config = dict(
    conv_stem=True,
    shampoo_beta=0.95,
    warmup_steps=2000,
)
Rows from block 2, named by matrix and row number. Rows with one number belong to one neuron. Each number is 200 + 40 x the weight over its row's rms, rounded and kept within 0 to 999. All counts start at 0. After the name is the row's rms in percent of the matrix's.
# u: gMLP up (value half) (model.blocks.2.mixer.u.weight, 160x160), inputs 0-159
# v: gMLP up (gate half) (model.blocks.2.mixer.v.weight, 160x160), inputs 0-159
# out: gMLP down (model.blocks.2.mixer.out.weight, 160x160, transposed), outputs 0-159
u.143,086,231,243,229,274,253,223,220,166,207,77,220,156,188,126,202,152,254,175,179,224,221,271,218,145,176,255,213,170,227,213,265,166,182,108,241,154,197,175,224,238,130,150,201,198,82,173,222,233,227,190,174,152,224,190,116,214,198,238,141,223,202,165,235,241,212,219,174,173,227,253,185,231,161,210,147,182,152,227,235,146,170,110,232,242,257,183,227,231,176,224,190,139,211,178,212,152,189,144,302,159,175,253,185,131,168,204,239,134,178,210,188,201,138,182,131,192,208,211,241,180,173,212,242,208,200,199,174,193,236,241,167,188,164,258,145,234,147,261,258,178,165,263,199,150,227,242,208,228,174,210,217,184,168,198,166,248,230,205,182,174
v.143,085,181,209,222,236,280,202,231,237,240,212,223,238,196,175,194,134,133,201,336,211,185,202,184,203,203,201,233,163,136,190,160,240,151,239,227,136,270,217,234,245,202,167,163,198,165,252,205,217,159,215,222,177,211,224,221,205,205,223,201,245,214,260,167,143,216,241,202,168,218,216,125,197,134,188,135,198,176,174,225,209,229,218,259,172,241,207,204,184,170,220,169,248,225,170,213,226,113,216,138,98,229,184,237,157,173,154,151,197,229,179,228,205,164,212,173,235,246,184,209,289,173,192,263,183,230,167,260,283,164,180,294,257,244,194,135,245,161,188,257,132,234,206,243,172,152,180,239,168,226,185,225,205,197,298,260,254,254,241,246,208
out.143,093,222,185,202,207,148,150,257,181,184,262,219,163,225,118,194,167,234,179,148,254,204,173,230,158,244,190,219,198,216,222,179,209,223,206,159,220,190,212,216,245,201,215,273,244,176,224,221,270,209,206,149,156,222,133,174,248,179,109,210,198,267,256,203,173,183,169,66,219,123,225,269,165,228,183,190,209,172,200,264,213,203,186,223,240,230,230,276,214,261,204,192,159,172,157,166,101,160,180,218,133,247,198,220,157,217,196,217,241,141,161,260,179,209,157,213,216,218,192,241,253,262,201,159,232,123,236,215,234,149,151,178,219,227,260,181,201,155,289,198,214,236,237,166,234,154,153,273,252,166,175,212,172,186,187,176,156,164,156,288,236
u.144,091,152,214,240,161,232,218,218,199,182,198,176,215,171,164,189,267,243,202,255,184,199,182,206,198,224,202,207,199,217,226,225,94,185,194,199,208,212,179,251,161,243,245,228,218,174,160,238,134,269,250,202,148,244,178,206,150,238,246,170,121,148,228,254,190,182,184,205,223,173,252,237,112,193,223,156,224,179,85,168,245,133,203,162,134,210,198,228,185,186,207,300,244,226,304,231,219,229,204,137,227,217,219,272,199,225,195,224,224,271,201,129,203,170,152,162,170,141,198,213,205,238,241,181,216,262,168,234,172,259,343,232,166,204,209,162,251,204,212,144,229,228,204,211,209,245,188,263,202,263,233,237,242,173,171,244,223,257,227,176,170
v.144,097,221,243,148,202,221,233,218,197,286,198,226,105,235,202,203,161,103,186,255,210,151,141,150,226,219,185,273,213,193,156,224,256,198,168,168,178,121,197,222,215,183,225,237,235,170,169,198,284,235,202,210,245,217,187,189,146,185,177,184,190,183,297,134,144,235,145,137,232,191,270,166,202,131,268,180,225,174,203,240,162,258,120,190,200,113,187,192,264,227,165,236,134,199,214,196,232,199,211,233,232,188,221,147,217,239,191,190,193,208,229,261,259,212,253,233,236,153,170,210,212,191,212,240,231,230,212,301,211,199,173,177,244,289,195,216,195,196,188,245,162,150,144,138,183,115,237,204,213,231,203,212,172,126,164,230,205,248,199,136,210
out.144,093,202,199,212,183,210,198,138,216,169,183,169,197,191,221,196,219,169,208,167,269,191,233,146,194,233,200,215,244,159,143,225,144,162,177,211,241,136,184,207,202,122,310,182,217,230,209,257,189,170,120,130,247,249,201,221,260,285,238,227,221,196,151,133,177,206,166,314,220,239,164,144,212,192,165,186,275,197,209,192,237,173,235,267,205,149,280,245,259,237,192,195,212,167,146,134,190,227,187,188,151,270,209,170,187,237,115,166,219,179,189,146,229,137,236,192,173,232,216,252,178,232,264,148,249,144,286,215,170,203,149,196,139,198,198,159,251,197,187,195,147,195,215,162,235,167,268,271,179,269,188,219,171,214,221,170,182,154,202,193,163
u.145,124,208,237,209,221,229,222,188,156,275,162,155,194,201,244,259,186,234,190,168,175,217,179,192,200,208,187,251,292,217,202,230,260,185,159,175,150,223,204,227,151,257,154,266,217,177,240,181,220,208,151,249,143,193,165,123,177,240,193,255,128,191,173,209,156,250,211,149,272,245,292,204,214,256,243,126,205,265,275,172,183,206,169,176,166,227,105,182,287,216,151,219,184,204,201,211,229,162,232,261,198,238,145,230,218,227,159,257,146,142,175,188,166,145,206,204,233,176,243,166,197,211,253,134,220,270,222,191,245,140,254,126,215,255,298,138,195,167,177,228,189,247,245,231,196,189,257,185,214,176,274,168,192,195,204,185,199,175,183,172,182
v.145,112,178,122,151,159,221,260,176,131,276,169,139,162,213,172,164,150,164,188,183,151,176,148,218,179,96,183,229,189,310,222,225,182,216,240,139,199,184,143,189,134,155,240,199,180,226,213,200,182,191,213,183,212,170,209,178,262,167,236,192,210,164,150,173,214,154,188,261,258,194,182,220,142,269,164,163,219,225,210,165,208,198,174,270,155,208,168,215,213,205,165,222,207,245,245,133,213,230,151,256,184,229,211,74,203,246,165,174,242,209,165,193,214,171,210,135,169,247,212,193,244,193,159,226,171,188,232,254,227,176,230,146,239,236,270,163,183,211,146,209,174,195,171,112,201,151,202,244,286,146,219,148,125,143,217,197,227,173,177,161,263
out.145,115,186,154,159,236,254,237,195,239,182,161,215,165,145,252,102,248,229,171,193,187,143,135,173,235,158,237,197,162,188,142,206,254,206,251,115,130,205,209,211,203,198,163,198,176,261,214,218,224,195,157,212,227,235,231,252,139,226,244,207,279,193,140,165,135,240,195,176,152,146,241,141,230,211,203,249,218,207,199,165,253,118,150,278,184,207,142,237,258,261,139,168,248,213,169,219,259,173,229,235,216,189,236,216,253,208,208,196,167,171,200,189,289,246,255,163,186,126,193,186,197,182,194,183,172,242,189,140,223,204,212,168,248,200,208,242,194,165,263,188,124,204,253,153,162,210,177,226,212,129,200,193,239,126,243,154,209,239,278,242,259
u.146,102,205,242,204,185,204,149,125,222,236,228,192,207,172,194,240,192,210,205,104,230,155,150,159,216,170,192,134,181,305,145,238,191,189,137,213,202,188,198,245,240,181,271,230,240,193,251,106,239,212,245,133,152,245,188,159,176,259,119,187,230,166,237,134,219,145,191,208,256,271,200,170,148,193,106,186,203,159,246,160,147,231,174,270,221,193,181,210,226,182,228,240,178,211,164,260,163,217,224,187,268,221,223,201,214,216,188,126,275,221,206,223,274,255,223,120,224,181,171,131,239,229,197,177,188,215,217,240,135,234,204,232,195,195,181,207,172,240,165,255,185,181,224,206,194,183,160,215,278,176,191,167,257,172,281,151,271,172,226,238,218
v.146,104,182,245,174,211,214,186,226,140,272,193,214,202,208,224,245,205,206,88,211,166,250,199,170,211,145,173,172,240,233,156,242,157,231,121,280,194,90,247,221,208,138,167,205,241,131,192,195,272,238,174,235,178,239,197,193,146,233,86,141,222,207,212,176,242,154,282,207,209,186,214,253,190,203,191,294,130,160,179,271,152,101,241,266,163,199,166,144,254,194,223,137,176,220,164,244,152,199,176,234,141,174,205,184,162,172,247,169,214,194,230,180,220,230,200,202,237,187,106,115,197,194,150,162,196,164,223,163,230,248,197,168,237,186,233,183,224,230,272,213,173,173,218,211,164,222,197,201,214,187,167,236,238,230,222,211,163,213,183,214,185
out.146,103,165,269,164,224,203,167,197,161,194,216,191,174,191,207,217,281,145,210,228,105,187,166,195,198,166,218,237,150,119,179,252,220,170,162,132,228,236,165,259,203,212,252,177,178,230,241,240,159,175,190,270,205,285,157,265,215,174,207,294,148,237,221,294,224,130,246,184,208,231,224,179,200,206,237,194,174,196,193,133,241,212,216,157,203,223,224,214,194,197,151,183,141,231,195,222,164,211,201,186,205,233,153,215,131,181,243,211,206,255,212,253,231,176,230,162,207,254,231,183,147,257,263,157,169,208,168,267,202,191,243,216,198,181,256,250,148,187,162,197,220,304,167,276,203,217,191,201,219,129,239,202,295,183,112,222,120,156,148,170,215
u.147,081,207,239,249,188,232,255,134,209,183,248,189,139,278,143,154,159,191,258,165,262,209,275,211,205,215,201,223,211,216,194,235,200,171,152,163,245,121,243,182,179,148,168,194,150,255,215,211,179,164,242,175,217,128,220,166,150,267,156,206,253,220,259,135,163,259,151,166,219,171,237,173,171,238,234,231,237,158,194,171,206,170,183,197,167,208,190,211,221,268,209,134,141,196,189,232,246,239,209,238,188,147,235,229,244,236,142,263,206,112,247,180,188,223,101,220,191,205,231,206,220,163,253,210,195,206,279,248,151,214,202,203,194,188,271,276,201,211,186,250,172,279,213,238,148,213,191,283,208,235,264,212,116,220,182,207,207,171,278,224,157
v.147,092,192,144,215,178,182,198,148,210,161,204,236,165,247,184,197,193,232,148,188,193,228,225,226,228,190,237,196,183,212,144,282,169,256,201,223,251,149,210,228,209,168,166,190,210,197,118,203,117,145,195,203,157,197,193,125,223,145,197,216,211,156,173,226,173,228,219,190,244,266,231,215,217,246,240,302,222,244,217,140,272,186,191,293,122,202,174,135,155,176,248,120,144,184,203,259,277,203,177,154,177,222,230,182,127,274,156,167,212,158,217,223,227,179,177,192,230,166,168,237,195,149,185,280,173,197,207,200,192,253,153,177,258,220,188,237,241,315,190,138,189,140,200,163,232,221,273,246,223,217,172,288,166,245,168,233,160,229,159,186,197
out.147,088,190,204,189,195,274,233,295,131,188,223,267,254,248,207,179,181,189,153,209,228,172,169,196,286,244,214,222,233,191,193,224,191,215,218,165,156,176,245,245,240,127,194,192,203,189,173,214,270,144,226,183,285,152,216,193,269,234,193,167,221,197,161,231,177,148,243,165,136,174,166,238,190,176,250,185,275,202,160,182,176,110,144,187,252,227,165,197,224,267,301,156,215,218,195,250,244,164,216,224,183,157,230,218,233,231,213,208,275,292,194,139,205,223,166,255,234,194,211,286,250,238,171,200,193,239,158,169,244,203,164,216,169,190,136,259,179,249,240,259,260,207,167,210,198,117,236,187,222,165,251,229,209,168,154,184,191,177,117,220,180
u.148,080,164,135,150,216,214,220,193,173,202,281,194,192,117,220,252,248,181,155,207,101,162,205,236,43,172,202,182,132,142,255,136,199,206,198,238,166,258,202,219,187,251,155,139,191,167,213,212,103,183,241,187,162,236,204,222,247,210,207,197,218,209,233,193,185,243,206,153,156,216,189,175,218,238,154,193,258,268,175,201,266,137,199,229,231,170,182,205,212,266,152,188,203,201,230,187,101,231,233,224,237,210,171,133,288,235,223,118,158,211,156,198,170,181,255,175,211,221,201,241,209,195,183,203,190,243,148,147,156,174,157,226,169,220,187,171,188,216,200,193,195,245,174,165,183,119,234,234,218,204,201,201,164,282,216,243,160,254,146,256,173
v.148,079,155,231,167,246,249,198,156,126,203,213,154,253,153,191,214,169,238,177,178,214,169,199,180,146,182,264,163,138,178,289,161,221,254,182,215,216,212,243,137,235,200,223,88,145,164,276,145,256,297,216,190,211,154,193,209,229,263,222,251,165,250,242,186,209,246,211,212,225,227,167,210,173,218,246,134,175,191,225,181,243,218,195,190,224,161,250,202,204,235,217,207,144,193,250,160,225,170,217,184,188,247,201,246,170,123,248,230,219,206,207,208,158,192,188,217,248,215,167,214,223,149,165,171,145,153,193,168,219,197,170,296,191,203,171,156,86,300,181,198,200,257,167,135,198,171,236,120,220,250,142,147,213,158,188,244,176,242,168,155,161
out.148,092,301,199,168,208,233,176,236,272,183,207,267,264,290,122,197,167,217,220,220,198,204,193,229,188,188,213,176,216,218,229,154,169,209,219,202,208,236,213,268,159,190,199,246,184,214,260,226,190,200,202,169,222,172,198,238,149,230,244,225,220,192,225,201,214,133,197,164,265,236,149,286,186,132,181,148,252,195,146,256,189,295,149,197,156,231,203,111,174,220,265,119,199,159,220,253,186,148,165,239,214,199,237,222,295,272,144,233,278,224,184,211,174,200,193,228,256,229,241,254,203,225,266,217,233,272,161,160,184,233,136,203,203,185,202,205,149,274,179,232,212,225,134,189,215,237,213,197,228,213,250,109,206,171,127,180,169,190,166,212,217
u.149,101,161,171,245,156,175,268,225,168,177,200,201,204,171,214,222,194,172,239,170,179,233,140,151,206,192,202,210,249,177,121,272,250,211,120,226,264,166,267,189,176,237,248,253,264,182,230,162,290,176,190,277,95,275,196,205,179,215,173,220,230,165,201,155,151,236,187,205,176,213,159,198,181,181,202,218,208,220,237,203,222,220,200,159,252,185,166,160,304,250,131,203,165,229,165,257,181,145,183,100,155,226,133,193,213,187,190,199,148,192,256,215,177,205,231,230,154,250,239,209,175,206,221,154,167,195,217,210,250,233,177,233,233,210,199,177,158,175,218,266,173,241,176,122,188,228,220,178,246,279,192,268,162,112,205,211,151,202,107,258,204
v.149,102,231,208,215,188,246,228,203,174,171,195,188,234,276,214,165,178,202,138,284,176,162,235,212,217,144,159,127,148,160,204,204,234,155,181,187,168,217,168,183,294,103,127,252,228,198,184,217,175,272,187,193,223,207,195,206,151,181,249,246,130,243,175,128,253,207,195,161,251,254,151,284,252,161,258,131,211,257,159,203,184,139,265,155,173,188,179,149,261,166,226,192,176,119,270,222,219,191,248,238,257,185,239,234,192,191,259,218,170,183,143,214,183,241,215,148,199,201,187,186,211,214,199,202,246,168,172,285,176,244,153,132,164,164,198,233,246,184,198,164,260,220,164,238,180,183,247,190,237,225,232,199,128,175,238,232,181,160,229,185,123
out.149,094,217,279,176,111,288,198,245,148,212,170,270,220,218,247,189,185,181,156,263,271,236,173,200,125,206,165,206,219,144,193,165,242,162,218,222,221,207,231,157,204,260,284,213,206,176,116,226,246,168,169,193,194,236,201,182,121,219,231,211,223,252,294,188,214,180,196,140,147,229,232,216,218,186,200,179,208,215,111,228,203,210,147,172,211,220,230,152,180,178,185,220,183,174,158,196,219,210,167,221,154,128,203,196,199,169,200,165,181,185,301,228,108,238,248,252,240,148,258,240,241,185,176,224,270,222,232,195,179,239,243,249,184,198,255,184,214,197,228,263,213,216,214,186,137,273,163,257,166,262,136,251,155,242,174,267,232,184,200,167,156
u.150,075,227,187,191,239,305,232,165,236,236,164,188,189,208,256,158,246,165,179,229,239,199,166,192,246,208,260,185,177,146,195,176,206,221,243,187,159,195,189,138,234,147,207,204,211,210,213,220,164,286,212,194,168,239,100,204,174,217,121,220,168,122,224,209,141,138,155,241,203,224,161,195,110,128,106,190,227,216,257,165,202,140,162,226,221,253,257,222,186,282,180,205,212,179,204,208,275,238,158,240,272,185,181,202,177,262,176,237,219,182,210,168,159,270,240,227,188,142,204,257,217,130,255,167,150,214,235,248,218,144,177,180,189,197,217,192,222,251,155,242,117,189,182,236,256,139,201,208,250,210,184,224,114,177,161,222,262,202,232,171,184
v.150,094,264,192,197,152,213,268,164,196,199,188,173,192,211,164,182,207,221,236,241,176,222,212,278,189,290,176,126,195,201,141,176,286,176,179,189,166,191,141,248,170,181,211,264,122,232,247,242,215,199,220,89,246,205,188,174,181,254,198,159,187,196,257,191,186,158,184,166,253,171,204,219,158,202,252,297,174,258,204,232,170,152,214,213,186,235,237,183,244,216,185,245,189,170,260,258,131,208,201,202,227,198,240,176,214,140,157,269,232,221,155,225,182,201,168,201,257,193,215,229,193,254,265,163,232,233,204,226,226,188,181,163,221,273,185,254,153,153,113,209,194,179,266,185,164,225,154,195,152,107,192,154,175,152,217,75,179,205,247,149,173
out.150,076,219,179,223,255,220,182,291,264,153,185,297,177,174,181,171,217,251,197,212,169,189,218,205,222,186,197,245,158,216,191,155,146,102,279,180,182,119,273,191,262,213,234,194,205,162,168,202,167,189,213,278,178,196,160,185,146,137,216,142,137,250,170,126,213,268,208,155,252,270,215,197,255,256,216,187,205,215,269,197,113,146,132,173,136,233,215,222,281,133,111,173,178,116,155,175,213,177,236,260,199,192,201,227,175,105,164,203,203,168,155,204,217,217,225,176,218,210,142,170,197,245,199,230,210,167,176,195,136,186,195,193,246,195,149,229,148,235,180,187,222,222,217,193,210,212,194,174,249,229,177,253,256,201,258,210,227,213,180,213,190
u.151,097,187,250,153,197,185,198,188,190,196,202,166,148,217,179,250,186,175,209,148,234,197,230,231,216,163,217,158,222,219,262,162,234,163,205,158,219,233,104,76,194,227,187,173,150,196,206,250,249,163,193,174,186,178,234,222,182,271,209,244,266,222,171,201,236,242,253,301,128,169,222,196,213,187,208,210,211,203,219,302,154,229,171,198,186,210,248,181,240,202,177,177,163,222,176,264,213,225,155,232,251,215,128,129,253,210,165,242,233,180,159,159,175,182,182,359,274,194,260,161,209,151,168,221,162,242,198,178,242,224,186,234,162,166,283,204,236,222,197,248,150,280,199,203,242,239,149,202,205,141,194,258,264,168,169,162,224,188,190,183,198
v.151,099,178,175,186,282,131,181,189,226,206,188,212,301,133,151,292,231,185,203,271,228,198,200,185,195,190,221,240,183,226,224,157,98,157,127,229,248,178,169,186,174,219,212,199,171,143,190,196,195,174,146,200,244,226,204,221,194,189,118,147,141,160,214,203,228,187,189,201,210,117,277,218,235,273,200,205,160,192,231,251,214,246,250,235,224,200,233,206,213,249,218,165,243,228,254,155,190,188,280,237,155,201,161,211,238,235,240,177,244,195,140,179,208,172,243,150,218,208,268,236,187,207,193,164,172,242,216,168,187,110,229,212,176,222,295,234,127,228,194,128,162,234,227,170,175,217,198,221,156,301,265,151,223,221,185,111,235,190,182,215,248
out.151,097,169,227,150,190,112,255,190,221,183,201,218,180,161,200,239,183,280,214,207,197,203,220,217,207,243,248,235,235,146,194,164,264,223,256,193,252,161,239,147,192,215,136,177,168,222,201,197,260,152,245,154,173,147,147,189,204,143,218,243,274,230,241,215,215,244,199,166,182,185,283,161,228,172,239,244,167,143,197,188,179,204,187,217,198,245,161,174,194,292,208,238,222,173,217,208,186,232,216,212,201,51,262,168,262,229,210,207,203,128,134,215,231,209,189,174,139,238,242,232,150,146,171,217,207,188,213,103,154,213,203,215,253,209,243,230,181,198,219,163,200,190,278,140,119,293,175,188,241,167,155,137,190,173,189,167,196,241,147,237,263
u.152,081,171,188,153,259,174,217,232,155,241,217,224,256,259,169,212,237,125,125,189,244,238,254,234,204,167,213,159,126,123,200,214,263,200,123,217,200,182,238,134,246,155,192,233,191,255,225,210,209,258,228,202,221,211,182,226,173,206,189,189,160,235,292,140,175,166,130,144,248,186,206,190,149,165,146,169,199,220,286,209,227,152,191,208,241,212,234,184,181,249,246,208,120,127,171,206,231,220,227,214,205,260,243,159,178,220,245,180,266,178,170,199,203,190,238,239,166,210,155,197,129,211,123,177,202,149,203,287,215,192,246,231,191,213,206,164,134,221,188,84,215,169,172,176,153,223,254,218,212,266,215,200,233,227,253,276,122,216,210,183,229
v.152,085,229,152,233,107,205,204,254,185,218,189,124,163,173,185,202,216,210,130,183,211,234,126,190,248,201,168,200,207,163,159,217,272,218,222,118,154,256,174,208,203,139,163,232,149,249,251,132,156,158,188,175,140,154,275,264,205,209,152,156,210,244,109,192,142,182,146,230,225,286,179,152,218,159,220,128,170,161,223,315,172,204,249,245,219,189,239,141,242,203,258,184,196,135,172,231,185,173,224,192,149,296,245,216,160,238,178,193,237,208,193,169,195,229,218,214,187,230,205,203,117,200,199,144,203,194,243,209,159,219,213,244,181,184,236,212,174,192,218,189,191,207,196,230,174,88,212,224,236,189,215,214,252,218,200,272,215,241,157,241,247
out.152,087,146,207,154,127,148,220,177,194,278,177,199,189,192,217,270,236,307,197,193,151,181,203,134,171,208,177,169,185,189,194,172,153,235,156,169,191,176,205,202,185,218,175,213,67,204,205,152,123,233,176,162,145,184,127,253,226,163,140,138,161,195,257,172,152,140,148,203,165,259,232,201,172,184,195,157,188,202,184,291,192,241,223,208,120,175,182,201,232,161,191,168,204,146,223,187,153,254,236,184,177,193,195,214,237,138,211,204,191,205,185,273,230,207,190,267,143,202,208,224,210,238,232,191,158,206,253,186,199,174,176,242,193,181,198,220,179,233,177,255,240,208,184,86,241,218,158,154,233,261,157,226,208,238,157,233,154,101,175,113,251
u.153,117,167,269,192,141,248,250,185,206,191,248,254,99,195,155,141,210,173,175,112,220,223,229,239,219,220,200,270,169,176,152,157,251,276,188,215,175,178,209,193,196,248,156,157,199,99,172,197,119,226,296,225,234,213,229,279,202,179,216,212,182,223,227,183,200,173,156,139,228,261,272,221,222,240,285,131,219,165,163,179,160,211,154,217,221,229,234,258,214,213,264,172,213,203,194,239,146,189,201,205,219,256,222,205,200,169,177,187,216,192,192,254,224,197,149,221,214,245,174,207,211,181,216,174,278,191,201,144,213,215,173,201,107,218,263,241,216,203,232,223,104,226,235,252,211,249,214,255,242,157,227,154,259,154,219,167,235,216,150,267,152
v.153,116,199,221,198,210,183,172,186,220,173,200,165,231,208,92,212,221,238,252,114,199,229,154,144,173,240,191,220,164,197,224,162,193,229,281,187,188,142,217,245,225,231,247,218,179,159,204,275,140,153,166,189,258,205,154,187,176,236,197,119,200,168,223,220,171,173,209,130,189,278,258,170,229,265,197,191,150,141,168,256,214,234,207,106,222,202,164,166,152,150,178,165,241,184,187,184,176,221,159,196,77,195,195,125,278,285,153,205,174,194,167,218,124,195,180,239,138,170,181,209,201,171,167,220,215,105,201,175,180,181,204,252,187,197,212,218,236,227,180,167,196,252,257,244,159,309,169,233,216,204,158,219,223,150,220,198,239,210,253,249,157
out.153,114,253,153,158,213,188,259,261,170,220,177,139,155,150,255,199,186,179,226,211,203,269,224,188,180,200,158,227,127,201,172,175,200,190,154,179,257,225,235,249,192,215,203,200,186,275,225,175,230,169,163,193,158,192,195,252,188,125,154,213,231,226,216,238,240,215,189,207,182,189,227,168,190,221,182,165,175,203,294,201,170,271,164,182,217,221,200,143,206,131,166,116,166,137,158,131,239,202,160,183,159,204,104,286,253,233,186,251,229,202,176,114,296,280,144,174,185,182,228,165,237,249,223,248,201,232,115,181,250,261,175,223,214,186,255,161,174,192,201,195,227,235,249,151,205,228,160,194,148,249,228,225,238,235,258,123,119,177,178,191,192
u.154,075,165,213,221,217,236,237,163,143,177,237,229,216,178,185,190,181,212,195,170,236,90,238,204,257,209,211,160,147,200,214,246,137,190,227,112,237,139,204,229,175,187,207,186,185,169,214,170,189,185,197,280,138,268,223,160,216,148,310,158,108,248,131,186,166,140,201,149,187,155,242,212,280,198,206,296,193,245,191,160,212,208,179,173,142,182,147,218,150,271,150,183,173,236,274,237,221,238,149,185,232,134,194,192,228,215,226,182,178,197,186,236,182,174,230,168,232,218,229,252,180,229,198,239,184,220,197,200,202,283,191,202,187,292,237,230,213,107,153,236,100,202,217,152,165,178,167,204,203,132,240,231,187,145,188,191,171,263,190,210,192
v.154,099,254,204,94,184,192,186,167,205,205,238,258,204,253,205,148,226,250,175,173,213,201,185,194,157,198,142,224,186,190,189,199,211,212,174,212,298,203,287,200,209,266,208,183,154,269,221,178,194,259,174,185,188,186,205,225,212,191,269,248,231,189,126,148,280,234,101,193,273,217,194,226,143,225,307,158,241,216,263,230,239,175,196,160,131,155,224,122,148,160,239,159,208,154,173,248,218,208,226,159,219,171,179,218,156,207,216,264,183,156,194,197,201,192,238,227,186,220,209,175,256,224,173,232,266,210,181,199,221,168,224,221,199,225,337,190,234,186,159,261,205,193,209,141,177,159,199,243,163,158,172,164,195,202,179,185,153,304,199,159,261
out.154,081,223,163,193,215,127,163,183,171,156,157,152,127,258,177,256,84,255,169,241,176,265,218,175,222,245,187,200,231,258,263,215,173,218,161,268,220,202,143,147,275,254,267,155,201,150,209,164,213,209,218,186,245,218,139,248,240,204,194,180,215,231,216,209,180,154,188,236,141,159,254,149,203,142,204,200,230,239,176,170,163,151,186,177,220,169,256,162,175,231,202,241,263,283,184,183,154,178,149,214,218,147,185,145,242,299,157,217,222,204,218,214,132,214,248,217,228,279,205,175,267,234,272,208,214,228,182,243,173,170,215,111,237,150,105,218,172,215,162,207,201,188,227,214,200,277,211,208,188,207,214,211,246,208,174,201,210,260,199,193,262
u.155,102,167,223,173,228,196,237,189,204,257,197,222,293,220,109,203,152,216,213,177,152,237,223,231,107,168,253,188,238,226,203,150,212,205,269,164,156,244,186,210,215,168,253,178,181,219,194,192,165,186,233,180,233,268,214,129,160,212,210,199,196,185,245,187,199,300,216,142,148,198,175,197,159,186,179,146,205,163,193,229,188,178,68,246,217,192,288,191,271,260,241,200,144,197,136,184,154,237,152,201,201,211,185,206,236,161,147,181,185,209,209,161,255,187,176,176,179,157,203,220,202,149,233,210,190,147,179,228,244,256,234,196,182,187,101,155,199,228,208,203,213,199,241,204,194,133,204,261,276,296,245,158,196,95,173,228,188,233,197,246,121
v.155,094,177,280,209,188,201,191,222,244,199,159,259,191,204,232,134,233,262,164,161,151,165,212,197,250,209,145,214,169,189,196,208,161,235,174,176,199,124,193,262,188,208,229,209,155,167,211,207,179,167,149,173,207,232,259,190,201,320,284,223,220,234,191,211,224,113,217,210,189,209,143,255,175,188,211,146,200,194,211,209,187,141,172,224,188,220,151,256,212,157,179,82,148,204,160,236,265,220,168,193,204,172,198,162,174,251,188,200,171,185,125,223,178,234,161,227,135,196,166,170,245,106,240,174,168,201,233,159,106,218,167,278,102,227,186,185,234,195,168,197,235,175,144,144,142,172,246,207,199,197,253,253,128,174,200,178,107,230,219,212,153
out.155,089,166,173,201,264,250,167,189,153,198,127,118,285,215,170,153,248,241,164,258,215,147,196,148,212,154,202,236,251,154,243,171,94,196,201,209,217,220,160,260,184,244,265,190,245,212,237,235,200,102,183,181,167,177,185,159,155,173,169,182,193,231,208,216,179,248,191,176,178,197,210,215,119,226,162,218,216,210,211,268,203,165,147,349,246,215,176,191,239,124,145,208,185,251,147,181,191,185,238,226,227,164,211,167,107,234,171,220,223,203,205,245,183,175,196,192,208,202,176,189,217,174,212,251,244,105,222,232,158,208,198,201,171,238,195,299,112,183,179,152,194,242,149,220,216,285,194,192,228,186,204,189,220,210,173,180,210,237,155,257,217
u.156,094,160,213,205,159,249,200,188,207,208,215,193,205,161,204,223,190,165,190,166,164,190,208,189,258,170,119,287,175,208,297,124,247,286,239,201,146,303,160,168,186,216,208,205,272,203,181,225,243,181,209,192,242,201,154,204,186,239,211,213,226,224,146,190,137,257,202,243,214,299,225,219,283,277,177,175,184,152,221,220,209,227,191,256,214,148,163,186,195,134,175,243,225,175,105,146,199,191,74,135,199,237,141,206,184,279,183,147,111,217,157,177,258,210,177,267,221,184,273,257,177,117,216,207,191,240,208,208,183,158,201,216,236,180,239,210,219,247,253,192,210,199,186,231,172,192,184,214,222,161,168,160,215,181,172,184,244,226,225,194,235
v.156,099,236,163,97,231,260,250,216,267,165,204,168,192,194,194,193,230,132,214,242,156,203,113,245,193,202,157,194,195,165,216,160,172,160,256,158,195,222,175,248,181,221,226,245,258,277,201,191,189,197,185,181,235,194,262,150,204,223,227,204,224,146,195,199,216,147,165,185,209,249,229,129,166,239,283,178,276,183,178,208,283,184,172,231,188,120,206,189,236,251,191,254,237,197,189,177,199,194,185,218,139,211,256,168,189,183,216,108,162,211,190,159,135,153,172,170,182,199,192,200,179,144,219,226,195,222,239,113,214,130,131,208,195,225,264,129,171,195,179,196,95,170,273,158,156,161,103,211,198,118,251,162,166,246,163,214,213,189,172,198,211
out.156,097,201,215,233,185,170,179,229,157,204,148,214,197,175,174,209,177,155,214,225,211,198,152,304,220,116,195,206,237,193,148,147,201,219,166,184,203,233,171,263,155,225,206,105,121,200,169,205,192,150,220,203,261,176,183,125,160,244,180,184,214,197,179,185,235,250,210,183,175,279,303,137,131,213,236,145,234,174,278,158,215,269,211,196,221,266,184,233,146,205,220,185,215,175,262,244,182,154,244,188,212,230,128,259,244,131,235,256,218,193,179,225,191,192,219,217,253,158,217,213,189,169,212,141,252,244,186,175,193,200,199,173,271,225,199,150,182,177,311,164,224,177,227,126,141,184,204,222,169,253,231,231,242,215,96,169,192,156,244,250,174